{
  "arch": "resnet",
  "train_examples": 97500,
  "loss": "l1",
  "residual_init": "zero_last",
  "optimizer": "muon",
  "muon_scale": "original",
  "max_steps": 8300,
  "decay_fraction": 0.2
}
Rows from block 5 of a small masked image model, named by matrix and row number. Rows with one number belong to one channel. Each number is 128 + 24 x the weight over its row's rms, rounded and kept within 0 to 255. All counts start at 0. Numbers have three digits each. After the name is the row's rms in percent of the matrix's.
Before each channel's rows are labels from the 100 images, of 14848, where the channel reaches its highest value: "patch colour" is the nearest of a few named colours to the mean colour under the peak. Only what is clearly more common there than usual is listed. The data: streak pictures of flow and ridge fields.
# convs0: first 3x3 conv (model.blocks.5.convs.0.weight, 48x48x3x3, each kernel summed), inputs 0-47
# convs1: second 3x3 conv (model.blocks.5.convs.1.weight, 48x48x3x3, transposed, each kernel summed), outputs 0-47

patch colour: white
convs0.10 068:132125123136129119141113095117106098129121146117130170134134128127090144111168133064182135051134156108117105117129160113120126137123097095133133
convs1.10 095:134090114112119041143132113127134122125103098147098161137076125156141115153120143133137125093130123133150159126102153151126088124143098146134159

patch colour: white
convs0.36 108:113104192105137109091160158113130147121127127093142118094090117102137138133092124140174108133117104136129137116150113101162131169076125114135149
convs1.36 097:143164121140157118144188135149130130128161125117134140125124177128120124134101137136114111116116125143150153149153110105139141032132094125160137

patch colour: black
convs0.21 090:125102145135133120111112131126137160086086135111105108129100128121135121131159126153126135094179121140171115174139140163123145106071105145124073
convs1.21 095:146151118136130089111114134136141167148152117108112187125120120099121165152128151056153136131144134117129134107155129140110127157166149119107181

patch colour: black
convs0.9 091:161119159147129122102133136140137098092090135124132103151124178131092113080124139132130133142153139101129099166081153159152116152078144135096127
convs1.9 112:130141101097148126139087139124128134104133111113152194118163150120155152151120091094152125101162123114163163134137153140161120155160124129083138

patch colour: white
convs0.40 129:135114145112133114128138054130135128103151131147118086132137135139125146147124131148134119114145126110129161119116149142118125127014139130122119
convs1.40 128:145117155147098154117147163127151139166119142123161035128104117119115109122124161127134116153116127106112091128121098112153128123084140144115098

patch colour: white
convs0.22 081:093119126101141108130135135123140132116109136108113151104120126158117056112148143183100136174107110108162078107150134082132132117149112134149127
convs1.22 082:120132125156137152150090119151110143128175132148079095130081100142149172130129143140114113126092135145116149102159088114154113098170135137129164

patch colour: black
convs0.18 109:126113146131115112111106158097141113109087162139149127169100138100108133080132153068153126168141126161112131127096138145151134120088145136088115
convs1.18 112:128101113126111102123130129131163100097119105198112116098127139137105096092095135197117121121113110128132120131124129109106110143102152096129079

patch colour: black
convs0.27 093:152126117148125132143131173106096161126128099114118107122144078114111089094139153158111130097103117105161103138140133063155106110160119160138135
convs1.27 072:108138126106126169114174128118102127093155122118169126147097114147124110139145101115151101106158072133121096126117143137155146145090155098128075

patch colour: white
convs0.20 102:143139102150126129112123153127157170061121140065141110155113141127150094136146133178086125144101138127126118152098141151112136113110110117106100
convs1.20 107:139153145145121109146136149098096110186159128117099085149174132128120116130125140097106154170107140140149113171170108122111106125089151146145134

patch colour: black
convs0.1 139:122115154154128124131116127117120130090083113137123165137147143141117061076155130102140113121165130110127055149113146144116134127115144133160105
convs1.1 130:105128157132124152142116086150105108159097084156114093127114131107099156069143113154128121127118130137127042129148111134140128138148131139135133

patch colour: white
convs0.17 095:125100080117166097138118119132155140123155103120124153076184146101123135149127118149062120122147145120131127124106148137124135112096104175109130
convs1.17 098:173136154134151159148159115152112142124105125105151132083162138139151089122120127154104112148162099128121152144141163164146120099148068102139134

patch colour: white
convs0.2 105:144126144105114127129119097126143105132162107201129128110116137163108139118124130072152099117150142105102145132107165156080107107111125086116145
convs1.2 088:130157148153120126131109095104112135145113145083133101110127138115112129201144112104126121129114154109148170153146094187096112100138119111154109

patch colour: black
convs0.28 102:146106140138157140125112097109125104132133157129124124119144139110111163142117151102147107100141136127150139114152144138134092123029145134080093
convs1.28 136:149092113156081099142151163095139134103143122143163065121109126136134087161127141157117115116129139135107125104119142156121118135067132107097115

patch colour: black
convs0.4 137:136135138116158112145118125156148111129062157101107160116133136150115070127134137146133134100133129104137048129108113140172114147149130120139112
convs1.4 107:100161113109127131128142079122126138186149115148130082117151134125137182093130104118127119146102119143143070110189114117126123155134133139133134

patch colour: white
convs0.25 079:159129123119116140109089115106071138120125143127181111120091098125124117126107115102151130084149166149153160157115147114165102140151117118132082
convs1.25 085:129127090127169116168177133109153161106123132141115118070133173130177100130083151124098128118116149150109139112123139127116101109157118103142143

patch colour: black
convs0.43 105:154112139077127145126137153114137142120135099107141164094140153139104165142115137141145124088136113134100171097102153143112153123056139110142098
convs1.43 117:159110112130124131127139173127122144120165138138130179115100118108137084119088135124117113109090156123130148123111121184136109095075138145097168

patch colour: black
convs0.44 111:116081161080131079119167149132161144107113113080117129119073120148108119153127165163133126120111111133127166140127094103138127150133114128142146
convs1.44 113:128129133130099146087134097113070124166137111121149121116146129142119119106166108150139182143143109164121114162132129099104096100083161158141115

patch colour: white
convs0.15 097:137102097133130115111138131124148163064097116120158127130132143091096137178148109146122143163132144091141142153133113110157126133119096121074087
convs1.15 111:166158133153111106111131137133103152182111173109109131151110106098136144109093136104121159182137134126139120114152102131142093102097087141136154

patch colour: white
convs0.33 094:160136105153143111120127146131102131098122113091115157152084124102125101142145096164101121158147145098156071175122124110118103109153093149109120
convs1.33 092:099137114138134073097100129121128124181079108146128106161122116136117152129150178134102132172126141113126123125145076154123142131110109130156169